config = dict(
    model='waveform autoencoder',
    encoder_arch='transformer',
    encoder_activation='squared_relu',
    encoder_mlp_ratio=4,
    encoder_moe='expert_choice',
    encoder_drop_path=0.1,
    encoder_layers=6,
    encoder_width=256,
    loss='l1',
    decoder_blocks_per_level=3,
    decoder_block='basic',
    beta2=0.999,
    epochs=8.0,
    lr_schedule='cosine',
    final_lr_fraction=0.01,
)
Rows from block 6 of the decoder of a small waveform autoencoder, named by matrix and row number. Rows with one number belong to one channel. Each number is 128 + 24 x the weight over its row's rms, rounded and kept within 0 to 255. All counts start at 0.
After each channel's rows are labels from the 100 clips, of 14976, where the channel reaches its highest value: "strongest on" is what is common among them. Only what is clearly more common there than usual is listed. The data: simulated modem signals in the audio band. In brackets: how many of the 100, against the usual share in percent.
# convs0: first width-7 conv, dilation 3 (decoder.decb.1.1.convs.0.weight, 128x128x7, each kernel summed), inputs 0-127
# convs1: second width-7 conv (decoder.decb.1.1.convs.1.weight, 128x128x7, transposed, each kernel summed), outputs 0-127

convs0.6 [109 148 118 142 122 136  92 116 162  86 188 138 152 144 122 144 135 137  89 165  91 122 116 119 144 130 116 108 156  82 127 132 106 139 172  99  87 133 103 105 123 109  87 120 128 122  66 130 110  99 134 106 126 122 124 126 111 135 117 130 139 123  99 100 131 162 177 166 127 105 147  77 107 105  80 144 114 116 107 143  70 138 143 143 166 152 151 139 154 155 137 121  95 113 116 118 159 119 142 137 123 135 152 133 112 121  94 152 146 150 108 124 140 127 133  93 134 113  75 160 162 167 110 155 140 104 133  95]
convs1.6 [ 72 132  96 148 109 122 116 102 152 147 112 136 103 184 129 120 119 130  99  99 164 113 125 108  83 133 103 198 119 202 127 111 155 154 112 142 103 109 109 148 146 111 152  99 140 118 124 106 119  97 115 125 107 126 120 143 123 101  97 160 129 149 122 123 111 149 105 100  86 131 142 144 135 127 179 104 124 130 129 144 138  97  95  97 158 137 127 147 141 142  97 125 120  72 130 134 118 154 131  87 113 165 187 156 127 140 126 141 128  86 145 124 153 129 130 139 134 143 133  99 131  88 151 139 156 132 145 170]
strongest on: carrier: 4.5 to 5.5 kHz (55 vs 24.9)

convs0.22 [120 180 112 138 161 181 150 113 152 139 104 132  96 141 143  98 151 128 161 169 128 113 128 132 148 132 164 139 108 144 142 123 110  89 127 120 127  80 117 163 109 120 203 120 111  67 129 179 166 106 177 116 132 140 148 163 150 130 131 150 155 136 109 145 131 130 111 162 139 130 114 135 102 121 148 135 133  72 118  95 127 101 125 108 142 114 146 137 128 135 146 137 118 108 142 164 111  87 135 108 116 125 142 112 101  90 115 135 121 130 128 153 129 109 137 145 140 131 121  97 141 184 186 116 106 152 139 166]
convs1.22 [144 124 120  71 155  81  91 125 108 101 146 121 105  74 148 126  96 115 137 103 112 133 149  89 175 139 115 132 148 111 153 145 135 134 118 158 102  93 136 130 104 139 104 119 149 125 175 105 112 115 142  89 155  81 110 106 119 102 132  84 138 126 133 119 136 137 182 112 171  86  87 118 132 169 118 157 108  92 123 107 117 100 157 116 141 124 118 111 122 140  93 130 141 129 145 147 139 112 108 168  70 148 141 116 135 139 141 108 136 117 170 134 141 135  75 126 139 156 153 137 120 147  99 141 135 102 104  95]
strongest on: burst (69 vs 30.6)

convs0.29 [120 146 156 121 121 132 122 112 110  40 144  86 129 141 104 118 109 117 135 137 118 139 141 106 138 115 113   0  93 104 141  78 133 143 120 131 139 141 125 121 129 127 112 136 116 107 134 133 129  73 142 137  84 142 150 140 146 124 169 106 137 122 101  88 118 123 139 144 130 118 135 115 141 155 147  99 107 127 133 137 139  95 137 167 109 126 141 162 124 139 137 123 126 102 143  80 121 125 151 116 134 148 143 147 115 141 103 123 118 150  98  96  80 124 138 145 103 142 102 152 125 129 105 149 140 130  98 131]
convs1.29 [132 123 109 137 129 157 123 114  92  77 128 180 153 117 147  97 126  92  94 105 124 103 127 132 144 136 129  69 111 133 113 161 116  79  95 136 148 126 123 133 150 100 119 126  95 106 111 129 208 168 119 134  99 110 117 132  88 113 132 170 111 106 133 142 127 137 138 127 144 136 136 112 123 147  93 126 153 130 133 131  83 125 131 105 135 127 141 164 133 107 123 123 107 183 171  79 142 112 137 109 120 151 138  93 109 131 106 158 137 135  88  77 129 113 113 124  95 137  86 172 141 139 161  96 101 120 121 126]
strongest on: carrier: 4.5 to 5.5 kHz (90 vs 24.9)

convs0.16 [137 149 132 127 135 109 130  97 124  70 142 115  87 111 142 132 119 134  86 149 116  99 175  71 154 109 125  80 149 128 121  94  98 140 128 118 128 163 116 119 127 124 144 120 134 116  91 171 102  94 106 120 152 120 141 103 156 114 124  87 182 119  75 111  95 103  88 181 143 128 102 111 133  93 148  91  84 135  86 157 137 134 126 151 151 130 133 106 129 179 125 139 146 138  88 109 125 127 161 119  99  86 145 138 102 130 119 144 139 136  99  97  87 116 133  94 109 138 138 139 130 122 122 132 115 145 138 116]
convs1.16 [129 149 100 150 138 209 120 120  97  90 154 143 132  89 111 130 142 115 116 130 144 103  95 140 105 129 148 156 123 135 151 150 121 133 126 122 162 153  94 113 119 115 106 129 107 106 174 139 120  81 120  88  88 130 126 155 114 141 143 153 111 143 122 146 123  89 128 130 108 124 198 160 186 111 114 110 123 157 136 139 131 100 107  89 152 153 111 133 138 142 168 166  91 125 141 107 118 116 105 170 139 177 142 151 117 124 106 120 136 168 171 102 121 137 145 140 171 136 163 145 151 109 131 146 146 137 130 117]
strongest on: strong noise (96 vs 24.8)

convs0.110 [166 132 149 139 134 156 136 103 112  73 138  97 112 108 151 160 164 139 131 158 155 133  96 123  80 112 128  96 119 107 113 110  77 159  73 104 141 109  88 148 112 120 149 108 167  90 112 155  89  55 116 100 150 151 148 139  98 123 147 113 105  77 111 109 138 113 142 115  97 105 148 149 136 122 108 147 116 130  96 162 160 106 136 114 166 134 111 149 152 135 144 144 124 135 123 131 102 147 100 121 138  98 147 166 126 142 114  87 151  96 121 106 141 157 149 139 135 124 104  95 142 115 136 143  95 139 142 131]
convs1.110 [141 109 127 126 113 168 144 145 125 121 122 111 143 165 143 128 154 136  95 107 121 152 133 136 150 122 130 101 112 145 183 125 150 165 142 145 100 115 182 156 123 103 166 106  82 146 116  93 129  90 120 116  95 148 126 127  95 122 137 124 130 151 137 171 111 163 125 139 115 146 105 120 192  72 158 124 141 101 139  92 119 126  87 131 128  88 133 126 151 144 124 148 126 130 133 108 144  72 141 135 102 158 206 116 117 134 132 130 139 120 178 113 118 131 132 149 152 133 131 138 158 123  76 120 171 154 114 111]
strongest on: carrier: 2.5 to 3.5 kHz (54 vs 24.9); 50 baud (40 vs 17); frequency hopping (32 vs 6.4)

convs0.56 [128 149 124 101 114  95 149 131 133  95 128  84 112 119 113 118 135 133 192 170 103 123 160  65 112 157 140  94 118 106 110 132 163 100 115  91  93 150 116 129 130 103 121 153 137 105 131 117 111 150 137 119  97 155 136 122 134 120 103 129 141 124  81  94 113 131 131 168 149  93 112 114 118 127 168 116 144 100 121 119 152 127 133 125 154 152 134  99  93 132 135  93  81 108  95 107 136  99 113 162 103  97 173 132  86 114  94 170  89 134 151 126 114 126 123 139  87  93 104  94 114 122 101 132 169 112 125 105]
convs1.56 [117 121 129 108 109 125 120  93 129  73  79 123 134 126 137 132 129  96  97 143 116 128 123 172 160 100 126 157 133 126 112 103 145  92 124 145 147 118 139 149 102 102  84 119 136 135 138  80 137  50 106 149 111 105 154 103 112 125 121 167 116 166 148 136 108 161 136 121 117 120 107 130 138  94 102 129 130 170 147 141  79 109  91 153 146 139 124 132 135 119 110 133 116 135 115 143 126 108 148 116 128 186 131  81 118 114 145  77 139 117 146 158 140 149 111 124 119 146 160 155 109 136  53 143 157 155  94 138]
strongest on: carrier: 1.5 to 2.5 kHz (98 vs 25.2)

convs0.121 [113 160 123 171 111 135 111 113 146 117 143  79 103 102 145 119 128 116 149 182 106 116  79 121 164 121 117 116 143 151 126 137 111 108 132  93  80 122 142 109 112 116 181 118 134 105 115 102 149 113 165 139 158 128 113 132 133 147 142 109 129 154  85 136 142 128 185 115 123 103 139  85 154 158 149 105 106 123 137 120 131  87 136 122 143  74 138 109 154 108 100 157 139 130 134 139 105 119 139 107 118 153 135 138 137  91  82 176 152 161 114  97  70 138 159 131  98 181 144 128 139 111 147 129 112 135 106 161]
convs1.121 [140 112 144 106 120 113 123 175 111 144 110  78 108 129 137 112 122 142 121 129 110 154 175 136 162 125 127 137 120 140 204 165 182 110 158 145 141 108 139  92 148 124 146 114 140 105 156 109 102 151 150 141 128 127 129 121 120 114 116  81 136  94 169 129 115 133 187 126 122 119 131 112 120 165 120 199  82 105 119 110 140 176 143 145 102 136 144 111 108 132 162 125 117 158 114 122 151 171 116 135 123 131 100 113 126 157 175 103 124 110 121 142 116 139  94 138 124 142 176 165 171 117 113 138 142 134 120 154]
strongest on: burst (83 vs 30.6)

convs0.18 [119 132 125 149 148 148 122  86 136 134 117  88 148 122 152 102  62 120 140 122 147 137 127 127 150 135  92  90 133  87 153 139 118 136 149 106 135 118 103 132 121 116 166 139 115 110 121 134 141 159 133 166  75 134 106 117  99 142 101 146 123 102 121 109 107 132 115 129 141 129 171  79  95 164  92 160 123 149 119 136  97 158 156 107 117 167 127 128  88 130 100 154 127 153 110 125 114 136 152 150 141 110 168 121 101 120 107 111  97 143 133 134 134 136 166 115 152 107 151 169 180 149 104  85 108 163  91  66]
convs1.18 [140 133  89 123 123 161  80 107 102 119 148 159 107 118 133 149 113 142 148 119 157 154 146  87 163 146 139 148 104 158  91 123 102 144 143 124 101 176 176 112 166 102 160 130 131 125 138 132 117 162 168 117 169 158 111 130 128 136 103  84 137 116 113 114 112 126 127 117 107 146  84 152 123 104 139  73 120 119 126 128 164 102 122 166 125 104 101 122 180 120 130 117  92 110 100 110 113  83 141 143 144  99 144 167 140 155 122 125 105 138 146 117 110 137 127 102 109 139 125 132 119 117 153 170 124 161 178 182]
strongest on: carrier: 2.5 to 3.5 kHz (62 vs 24.9)

convs0.34 [129 129 106 154 130 168 118 107  99 149 137  88 124 120 166 113 124 115  90 122 105  90 121 109 122 133 111  68 129 110 129 100 135 119  86  94  96 157 122 149 115 104  92 122 150  75  49 131 124 118 146 150  67 152 115 106 107 129  94 145 138 126 106 137 136 142  95 135 132 133 135  95 127 147 144 143 103 174 111 131 114 157 119  96 131  89 148 162 109 142 144 116 111 143 124  87 127 178 102 112 160 102  84 123 119 135 137 126  79 160 121 151 135 143 135 140 107  90 138 139 138 153 120 105 121 152 139 109]
convs1.34 [117 102 136 123 111 128 163 157 144 141 142 100 130  95 126 147 153 130 120 159 116 167 166 161 134 138 149 147 140  94 105 127 123 146 140 106 108 116 187  75 148 103 145 137 121 120 147 180 120 137 170  87 173 138 151 132 146 125 111  96 133  80  90 124 111 122 131 156 133 164  70 104 126  68 160 113 121 111 145 134 126  89 141 148 138 137 151 170 146 143 120 127 119 157 124 101 123 128 140 136 130 124 131 119 150 126 137 138 101 166  72 149 111 115 130  70 112 123 131 129 121  99  96 131 123 148 149 176]
strongest on: carrier: 2.5 to 3.5 kHz (51 vs 24.9)

convs0.96 [145 138 102 123  98 125 103 122 147  95 140 113 108 140 162 121 124 103 155 137 120 119 113  58 131 160  96 149 158 103 133 113  99 131 164 114 108 167  85 107 172 102 121 128 170 128 118 124 134 162 145  93 141 129 110 142  85 160 106 114 135 109  82 104 105 115 110 144 104  85 167  93 121 124 147 108 160  73 128 151  65 117 107 108 120 161 123 180 148 154 136 129 139 146  96 126 149 110 141  97 138 147 146 131 129 103 125 112 130 128 121 107 102 136 137 146 147 151 105 148 142  80 134 116 172 130 147 141]
convs1.96 [130 140 102 107 116 100  96 101 135 109 111 102 147 196 138 136 104 103 130 141 127 112  81 150  98 123  87 157 147 188 181 114 120 127 133 122 146 140 103 179 128 149 157 126 141 124 118 105 123  57 128  94 107 129 185 109 127 120 108 135 103 145 135 130 134 175 111 112 119 118 141 114 132 134 151 148 126 123 166 116 153 119 117 154 128 116 105 120 139 124  91 105 145 110 121 129 125 112 146 156 134 162 150 116 114 129 154  95 200 124 142 179 116 118 100 160 145 128 153  89 135 127  95 102 137 118 132 141]
strongest on: carrier: 3.5 to 4.5 kHz (52 vs 25.1)

convs0.13 [129  87 147 133 123 125 132 100 136 131 129 169 141 123 132 132  93 109  94 127 121 131  95 137 117 102 128  76 131 118 156 140 161 124 137  87 130 154 110 176 109 132 142 124 121 134  65 131 155  79 116 114  77 105 100 133  89  95 100 126 111  93  86 106 134 101 140 105 148 126 149 128  88 108 142 206 111 114 115 139 129 158 156 159 151  97 107 147 121 156 103 143 128 157 152 121 145 134 117  87 145 100 169  87 102 113  88 119 107 144 116 110 115 144 126 135  91 138 128 144 111 141 138 150 124 114 126  88]
convs1.13 [148  97 110 137 157 100 151 148 178 169 115  88 118 118 155 116 143 153 166 133 144 132  94 124 108 117 135 201 153 149  92  98 154 138  88 106 140 143 187 143 151  91 106 113 155 124 114 189 129 120 128 122 178 110  90 118 133 145 122 104 123 128 110 141 148 133 113 112 138 137 107 117 142 136 128  87 101 127 123 140 104 121  96 128 141 105 155 143 140 126 114 129 139 109 128 139 128 100 123 135  87 130 156 162 101 118  96 147 129 104 148  89 140 122 128 140 116 104  77 110 102 109 145 121  77  86 104  97]
strongest on: carrier: 4.5 to 5.5 kHz (67 vs 24.9)

convs0.40 [ 91 141 117 147 115 119 130 125 126  92 138 115 146 139 129 153 134 148 140 113 122 128 101  50  67 135 118 117 110 115  91 111 127 118  78  93  93 133  98 127 186 125 154 118 201  90 136 113 157  93 162 149 149 103 131 112 121 127 106 149 138 112 115 107 137 161 122 145 139 132  98 121 137 133 141 151 130 147 138 140 137 139 108 120 123 124 159 103  58 142 112 126 111 147 124  82 114 113 119 134 136  87 136 102 105 119 100 115 104 135 113  87 101 132 171 129  76 129 155 128 126 112  80 116 115 110 125 140]
convs1.40 [110 115 133  99 126 143 150 133 125 118 106  73 102 145 134 110 165 116 110 139 138 146 169 183 124  99 131 172 134 167  89 175 173 101 112  98 129 109 189 125 150 119 108 120 172 166 138 109 145 109 123 103 125  62 118 124 131 110 137 126 145 133 153 117 132 155 149 158 122 152 103 118 111 123 113 117  97 119 136 120  68 133 139 154 150 156 136 120 110 122 135 100 116 152 126 163 112 154 130 131 102 128 158 113 149 148 148 125 171 116 100 184 140 134 156 120 172 134 103 150 120 168 109 112 121 106 121 132]
strongest on: frequency hopping (27 vs 6.4)

convs0.38 [ 88 125 147 141 119 105 104  98 111 192 118  73 132 116 155 121  99 124 158 120 113 130 132 130 108 116 152  88 149 168  86 110 103 155 108  65 153 113 124  98  65 142 108 111 179 135 134 166 130 135 106 125 124 120 134 148 123  90  93 133 161  95 122 141  99 130 169 115 129 112 139 111  89 118 125 122  92  84 101 153 141 148 145 105 138 140 161 104 138 145 141 126 113 141 151 117 147 120 111 106 165 110 120 119 108  86 122  91 135 125 121 151 116 121 144 123 122 103  84 144 166 127 129 158  87 145 137 129]
convs1.38 [105 140 115 116 113 140 143 119 135 141 130  98  89 131 113 118 178 150  71 141 144 117 114 127  61 104 142  99 132 104 134 131 155 126 134 107 129 123 168 139 115 147 140 146 111 153 110 112 159  92 124 131 135  98 102 162 143 149 158 171  99 168 101 111 131 144 125 130 126 119  86 144 145 110 121 141 135 138 132 157 132 118  94 105 182 119 135 134 105 128 102 110 184 145 160 109 146 169 135 163 129 175 115 102 120 102 154 102 129 133 148 125 127 140 149 145 133  78 181  90 178 130 101 105 147 157 120  99]
strongest on: strong noise (82 vs 24.8)

convs0.102 [140 122 128 127 124 186 111 140 118 106 122 128 119 150 132 107 103 109 121 129 140 121 128  89  94 122 101  49 123 132 104  82 119 184  68 113 156 120 124 122 160 108 126 123 186  87 125 145 135 111 155 108  85 102 156 145 135 118 190 100 143 152 106 126 113 126 145 144 121 105 102 102 123 128 129 115 120 111 134 138 125 158 144  73 166 115 122 112 122 157 128 150  95 110 141  70 149 132 119 164 148 127 132 110 133 108 107 120  96 147 120 122 137 135 127 130  92  93 106 133 143 113 111 172 111 163 143 131]
convs1.102 [108 138  88 125 141 114 156  93 113 120  98 145 115 110 141 124 116 122 121 133 147 124 141 144 110 148 137 101 137 138 131 193 134  72 106 140  75 147 154 120 165 110 147 142 130 143  85 126 182 176 131 127 131 139 174 146 118 149 120 146 118  90 107 150 152 159 121  99 119 129 109 126 125  92 130 122 138 162 142 140  97 120 114 113 120 136  96 156 157 134 111 130 122 220 134 114 145  90 124  92 146 151 144  86 118 114 128 121 139 104 112  98 145 122 100 129 157  99 120 129 190 156 106 110 147  97 118 126]
strongest on: carrier: 4.5 to 5.5 kHz (90 vs 24.9)

convs0.88 [106 134 124 111 124 146  90 111 135 134 108 113 134 108 135 149 146 138 159 151 139  98 105 111 134 101 136 132 105 140 114 112 124 111 177 129 101 164 170 142 113  66 123 151 134 129 141 134 130  68 133  49 141 100 124 140 133 105 132 126 156  82  95 117 142 153 170 118 116  87 144 118  94  74 157 117 128 158 125 141  95 128 147 117 107 118 107 180 117 131 161 157 103 120 144 136 115  75 139 139 140 132 156 128 136 106  95 112 140 122 153  91 145 119 147 140 158 130 113  90  95  81 103 129  98 120 125 152]
convs1.88 [129 123 126 101 125 145 150 114 118 130 106 150 140 111 119 143 128 123 145 137 139 144 142 122 119 156  92 149 154 117  80 143 177  93 135 103 106 161  80 145 133 139 118 138 162 150 176 129 120 211 133 168 150 158 174 107 119 134 106 102 144 117 144 104 147 123 131 129 132 116 134 101 130 136 165 107 145 153 132 150 109 163 162 155 125 138 119 144 152 135  61 134 138 149 108 145 145 151 137  74 146 137 130 169 122 125 123 142  60 123 112 109 148 119 107 152 107 114 141 121 186 151 126 138 139 147 120 173]
strongest on: carrier: 3.5 to 4.5 kHz (59 vs 25.1)

convs0.24 [161 127 116 117 174 130 119 116 136 158 123 113 131 126 145 138 134  92 106 157 162 152 107 126  98  98 152 131 179 125 122 130 129  82 119 119 118 134  90 139 129 138 144 150 109 155  91 116 152 100 126 125 108 121 124 106  85 120 113 146  90 118 144 146 124 135 135 145 150 169 123 106 109 131 125  92 129 128 113 109 114 116 119 101 144 119 129 133  94 124 204 122 148 127 116  96 130 194 169 128 147 100 126 135 107  91 118 125  87 160 176 120 123 147 188  73 122 140 137 139  92 148 113 125  91  99 114  75]
convs1.24 [119 119 135 100 131 127 125 100 158 185  58 128 158 119 129 105 123 139 170 155 108 138 165 120 125 150 111  80 133 114  91 107 131  97 142 144 139 133 120  94 131 123 150 120  96  67 145 139 112 133 132 135 106 130 114 130 145  91 122 131  91 153 128 113  81  97 129 117 150 145 133 135 113 113 138 132 121 145 111 143 138 179  67 121 150 131 104 155 132  97 114 156  97 108 130 101 118 133 108 178 125 122 178 115 153 164 131 148 159 129 117  71 131  94 159 138 139 117  71 120 167 135 116 144 116 128 123 129]
strongest on: frequency hopping (26 vs 6.4)

convs0.37 [143 126 127 135 145 157 143 120 118 100 120 157 123 104 127 140 114 121 167 158 139 132 137 116  84 149 110  95 123 174  88 127 127 108 140 122 157 164  74 102 133 128 144 134  71  93 139  65 143  97 119 126 113 119 122 100 124 135 107 159  98 114 113 134 132 134 116 119 124 132 178 151  44 146 106  95 136 154 115 118 148 121 102  87 116 134 119 135 100 115 155 148 111  84 134 118 147 108 137  75 130 158 144  93 113 144  95 164 132 119 112  96 144 158 109  95 164 111 126 138 100 114 106 142 131 145 159 139]
convs1.37 [136 126 100 107 101 112 131 131 125 177 144  91 159  78 119 111 119 144 131  88 129 122  85 138 157 142 106 206 129 100 135 144 141 115 130 110  88 122 115 119  75 162 158 146 179 135 122 128  65 150 119 132 154 147 173  98 140 114 104  91 133 136 162 129 120  97 120 118 143 102 138 145 143 101 121 174 117 112 111 125 133 119 125 132 124 134  87 122 110 124 149 117 124 140 115 184 127 153 107  74  97 124 153 136  88 125 117 104 131 126 155 127 120 140 120 178 153 115 144 103 157 124 151 141  97 118 117 132]
strongest on: carrier: 4.5 to 5.5 kHz (73 vs 24.9); 800 baud (37 vs 17.6)

convs0.85 [111  73 145 148 134 102 110 119 123  90  76 106 137 134 149 152  98 138 140 132 180  96  73 113 115 157 148 132 131 172  91 111 117  95 137 119 162 128  85 133 126 105 179  96 104 116 140 115 110 126 144 131 127 151 105 106 116 123 141 101 157  94  96 137 164 130 132 112 150 112 126 111  87 128 132 137 102  89 125 123  96  85 179  98 141  88 129 136 123  83 101 109 142 119 120 133 120  95 132 108  98 129 112 133  88 103 111 125 126  89 115 124 148 148  87 139  93 147  98 109 139 154 153  91 133 145 124 132]
convs1.85 [134 117 126 127 123 107 103 110 113 131 128 102 154 139 135 116 124 102 111 144 123 115 125  96 111 129 112 126 133  95 179 110  98 124 138 101 149 115 110 141 147 113 112 131 125 149 140 170 171 128 205  65 129 114 155 106  84  83 118 106 133 158  64 154 127 152 173 138 124 111 169 116 124 157  97 103  98  86 110 146 106 117 189  96 106 149 134 123 104 131 161 110 103 129 110 126 185  89 115 133 124 145 108 126 114 106 112 129 115 117 123 129 140 138  93 106 129 175 108 140 140 134 143 104  95 145 115 123]
strongest on: burst (100 vs 30.6)

convs0.30 [114 110 108 127 112  95 177 102  83 102 152 121 114 161 163 141 114  90  94 128 137 133 123 132  78 152  78  66 117 139 133 127 125 168 175  95 123 158 104 117 106 102 103 133 125  91 122 127  88 164 103  67 135 112 112 160 131 131 135  86 145 162  82 152 115 140 131 136 111 133 154 112 126 125 130 102 101 132 155 116  98 128 112 116  98 118 103 106 116 144 128 148 137 127  83 108 123 124 113  99  91 124 183 132 117 117 124 124 142 143 104 117 116 155 150 130 146 152 143 162 119  96 122 115 115 104 169 142]
convs1.30 [141 114 126 175 121 119 104 160 101 126 176 157 111 136 122 137  92 136 159 134 148 145 103 105 126 154 131 161 102 151 109  72  90 192 174 156 152 136  93 104 120 147 164 118 108 112  87  97 100  97 123 161 130 144 104 132 110 144 117 144 145 133 137 116 144 125  97 107  97 151 132 130 117 145 167 141 130 146 137 119 192  80 122 141 145 135 146 136 141 116  65 121 133 153 115 136  99 175 145 152 155 115 147 155 159  80 126 121 114 134 161 158 130 109 131 144 115 117 144 146 134 114 124 129 155 131 155 113]
strongest on: carrier: 1.5 to 2.5 kHz (64 vs 25.2); strong noise (54 vs 24.8)

convs0.86 [131 106 142 111 152 150 131 145 150 163 145 142  95 122 110 129  84 109 165 159 120 147 119 144 123 129  88 115 156 115 140  64 127 137 131 108 156 118 177 151 152 131 127 104 128 184 121 153 146  94 123 118 111 102 120 139 133 101  97 125 126 164 160 143 110 130 125 129 122  98 146 138 102 146  62 122 159 137 161 134 131  95 113 119  64 133 103 124 133 117 152 162 120  91 125  95 119 100  98 130 142 105 148  98 163 107 110 102 106 103 112 102 118 158 149 140 110 125 102 123 159 118 143 100  80 167  82 115]
convs1.86 [148 133 107 135 139 115 127  93 124 120 149 141 152 109 110 148  76 133 125 133 161 125  68 113 142  98 124 141 129 145 123 123  50 130 129 154 159 116  68 117 112 127 143 123  88 105 115 144 100 120 115  93 135 149 150 117 132 172 136 135 112 159 164 149 131 138 117 121 148 118 105 201 110 126 124 127 126 170 131 130 167  86 126 158 149 101  79 176 110 133 104  97 142 123  95 166  97 117 111 134 113  94 170 159 114 134 112 104 148 118 114 159 124 116 144 106 152 141 143 112  95 115 147 139 148 130 154 123]
strongest on: carrier: 4.5 to 5.5 kHz (70 vs 24.9); 800 baud (48 vs 17.6)

convs0.122 [140 110 128 142 118 142 137 135 102 139 126 144 142  80 142 147 149 119 110 105  91  63 141  98  96 110 110  99 113 115 109  96 127 137  83  97 128 120 114 135 132  94 124  96 112 121 129 161  96 115  99 153 147  78 154 127  88 113 119  86 115 145 128 121 116 137 121 135 110  88  65 120 125  98 153 126 141 121  91 121 127  87 115 103 122 128 167 120 124 137 130 134  77 155 123  76 151  85 134 123 160  82 145 102 118 139 125 128 122 151 135 165 106 137 177 125 139 127  87  98 102 126 149 149  88  94 131 141]
convs1.122 [104 110 126 158 154 179 148 135 113 137 154 145 100 133 114 126 120 120 144 117 118 115  82 169 110 124 100 112 131 128 116 136 108 123 147  99 120 115 169 146 142 152 101  97 120  98  87 102 142 108  73 102  94 122 131 146 121 168 127 176 136  96  85 146 133  86 114 102 132 145 155 172 104 139 118 108 130 125 136 111 120 160 115  91 125 167 106 112 102 131 152 154  70 140 133 115 140 138 115 144 123 183 150 157 126  90 150 128 127 138 132 117 133 146 150 150 110  93  87 175 142 102 138 172 125  85 114 109]
strongest on: 8-FSK (25 vs 5.8)

convs0.79 [176 115 121 139 127 166 169 154 136 125 109 135 141 133 134  70 144 142 100 112 140  92 180 152 156 130 126  84 153 144 160  66 121 105 108 137 147 136 111 138 123 124 145 137  83 124 176 129 127 119 160  77 123 134 160 128  96 152 113 148 146 162 113 129 111 154 133 113 142 154 107 122  94 100 122 137 113 142 109 124 123 117 127 141  99 128 115 141 117 138 166 149 132  82 112 148 138 115 119 106 137  81 129 171 135  83 154 123 122 115 112 117 126 164 139 109 135  80  93 109 135 142 153 129  65 110 111  86]
convs1.79 [ 83 131 189 111 158  94 118 137 146 140 106 126 139  88 130 122 128 142  85  94  87 126 114  82 100 117 117 138 122 106 176 167 132 139  98 132 118  99 110 129 134 144  92 144 183  92 153 141 159 111 138  98 161 114 151 137 131 104 128 122 146 148  83 140 113 107 164 140 162  89 188 104 101 137 130 128 127 137 127 135 116 127 189  76 120  84 127 136 129 171 106 137 122 138 137  98 118  95 116 155 132  99  99 152 105 121 140 155 122 151 122 117 111 140 142 100  90 150 134 126 106 123 132 141 125 110 130 136]
strongest on: carrier: 4.5 to 5.5 kHz (61 vs 24.9)

convs0.51 [147 109 128 141 125 139 169 101 108 116 152 122 143 131  95 153 136 122  35 159 112 117 110 140 100 161  99 125  98 118  98 125 153 154 105 109 111 160 134 168 146 100 133 138 128 121 100 129 104  92 109 103 151 106 115 124 145  87 122 107 119 105  97 141 166  99 160 126 153  82 138 144 119 152  82 158 153 177 126 127 123 130 137 116 110  92 140 126 119 166 180 136 142  75 119  93 144 102 135 138 131 149 135 121 127 147 117  94 144  79 105  91 142 122 124 105 126 134 157 135 116 116 130 107 106 144  87 136]
convs1.51 [110 123 112 149 144 154 145 136 110 118 162 115 131 117 130 116 124 109 135 128 152 128 127 132 154 118 119 136 108 139 107 175  80 153 172 130 123 126 112 143  57 156 143 145 144 157 191 124 111 140 132 133 158 174 187 122 144 165 127 147 132 110 149 103 118 174 108 159 105 112 149 131 188  84 150  72 147 127 131  94 125  93 115 148 127 140  94 127 118  98 149 141  93 121 158 157 102 129 145 144 121 123 141 114 137  67 142 153 104 135 131 166 129 116 140 150 144 119 173 121 129 155 106 125 137 106 139 107]
strongest on: carrier: 3.5 to 4.5 kHz (61 vs 25.1)

convs0.100 [139 150 139 126 106 132 160 127 138 142 134 133 109 136 136 149 134 106  99 151  86 133 145 109  91 152  99 135 105 139 106 112 126 146 112 137 163 101 141 123 179 114 133 145 150 109 141 149 127 143 144 112 124  94 143 113  90 159 197  79 137 109  91  96 136 133  67 141 128 123 135 114 116 142 156 124  91 121 111 179 155  87 145 115  96 126 114 128 127 119 111 126 113 127  82 135 146 110 118  96 162 111 145 146 118 178 133  75  93 125 142 109 111 155 136  81 102 148 146 150 107 199 134 123 120 151 120 153]
convs1.100 [ 98 139 151 146  99  93  90 118 151 130 120  75 153 155 171 141 108  93 126 133 138 117 106 134  95 126  91  96 124 114  97 162 129 132 104 105 141 110 108 175  88  96 111  84 140 154 123 181 154 142 132  82 166 130 180 148 118 155 117 121 116 130 116  98  89 137 113 105 120  97 138 101 170 149 106 114 141 115 147 137 120 169 122 105 109  71 130 136 159 141 106 110 134 145 128 140 137 108 171 128 125 172 134 129 141 104 138 151 123 115 128 157 117 110 118 152 114  99 116 108  83 117 123 128 132  82 104 133]
strongest on: carrier: 3.5 to 4.5 kHz (70 vs 25.1)

convs0.52 [105 131 166 110 168 115 132 129 130  68  97  90 140 163 163 140  82 148 113 138 108 124 145  92 116 149 124 108 150 121 112 103 132 108 149  99 123 115 137 130 123  94 140 130 144  99 125 103  74  81 150 135 135 114 111 140 142 143 109 125 167 106  84 120 178 155 130 117 178 121 110 139 107  68 104 135 141 105 144 111 175 101 133  99 109 152 130 150  86 118 100 141 113 119 127  95 108 109 173 110 130 139 171 132 134 112  77 129  89  87  85 126 126 151 111 117 131 127 120 137 119 155 149 139 127 122 131 116]
convs1.52 [109 108  95 136 123 124 128 122 116 110 186 108 151 123 124 100 161  95 122 127 124 128 116  89 104 130 130 126 126 111 135 106 147 138 119  76 174 116 130 157 127 137  77 133 127 128 137 185 137  99 172  59 109 111 152 129  83 109 131 120 107 146  80 134 115 118 132 178 122 110 158 119 151 102  95 121  91 105 103 138 125  87 177 114 145 171 128 131  99 153 169 140 104 129 122 143 172 116 118 107 107 156 103 116 114  99  73 128 120 131 130 115 129 160 156 134 137 150 111 154 122 106 147 143 113 120 115 105]
strongest on: burst (92 vs 30.6); strong noise (64 vs 24.8)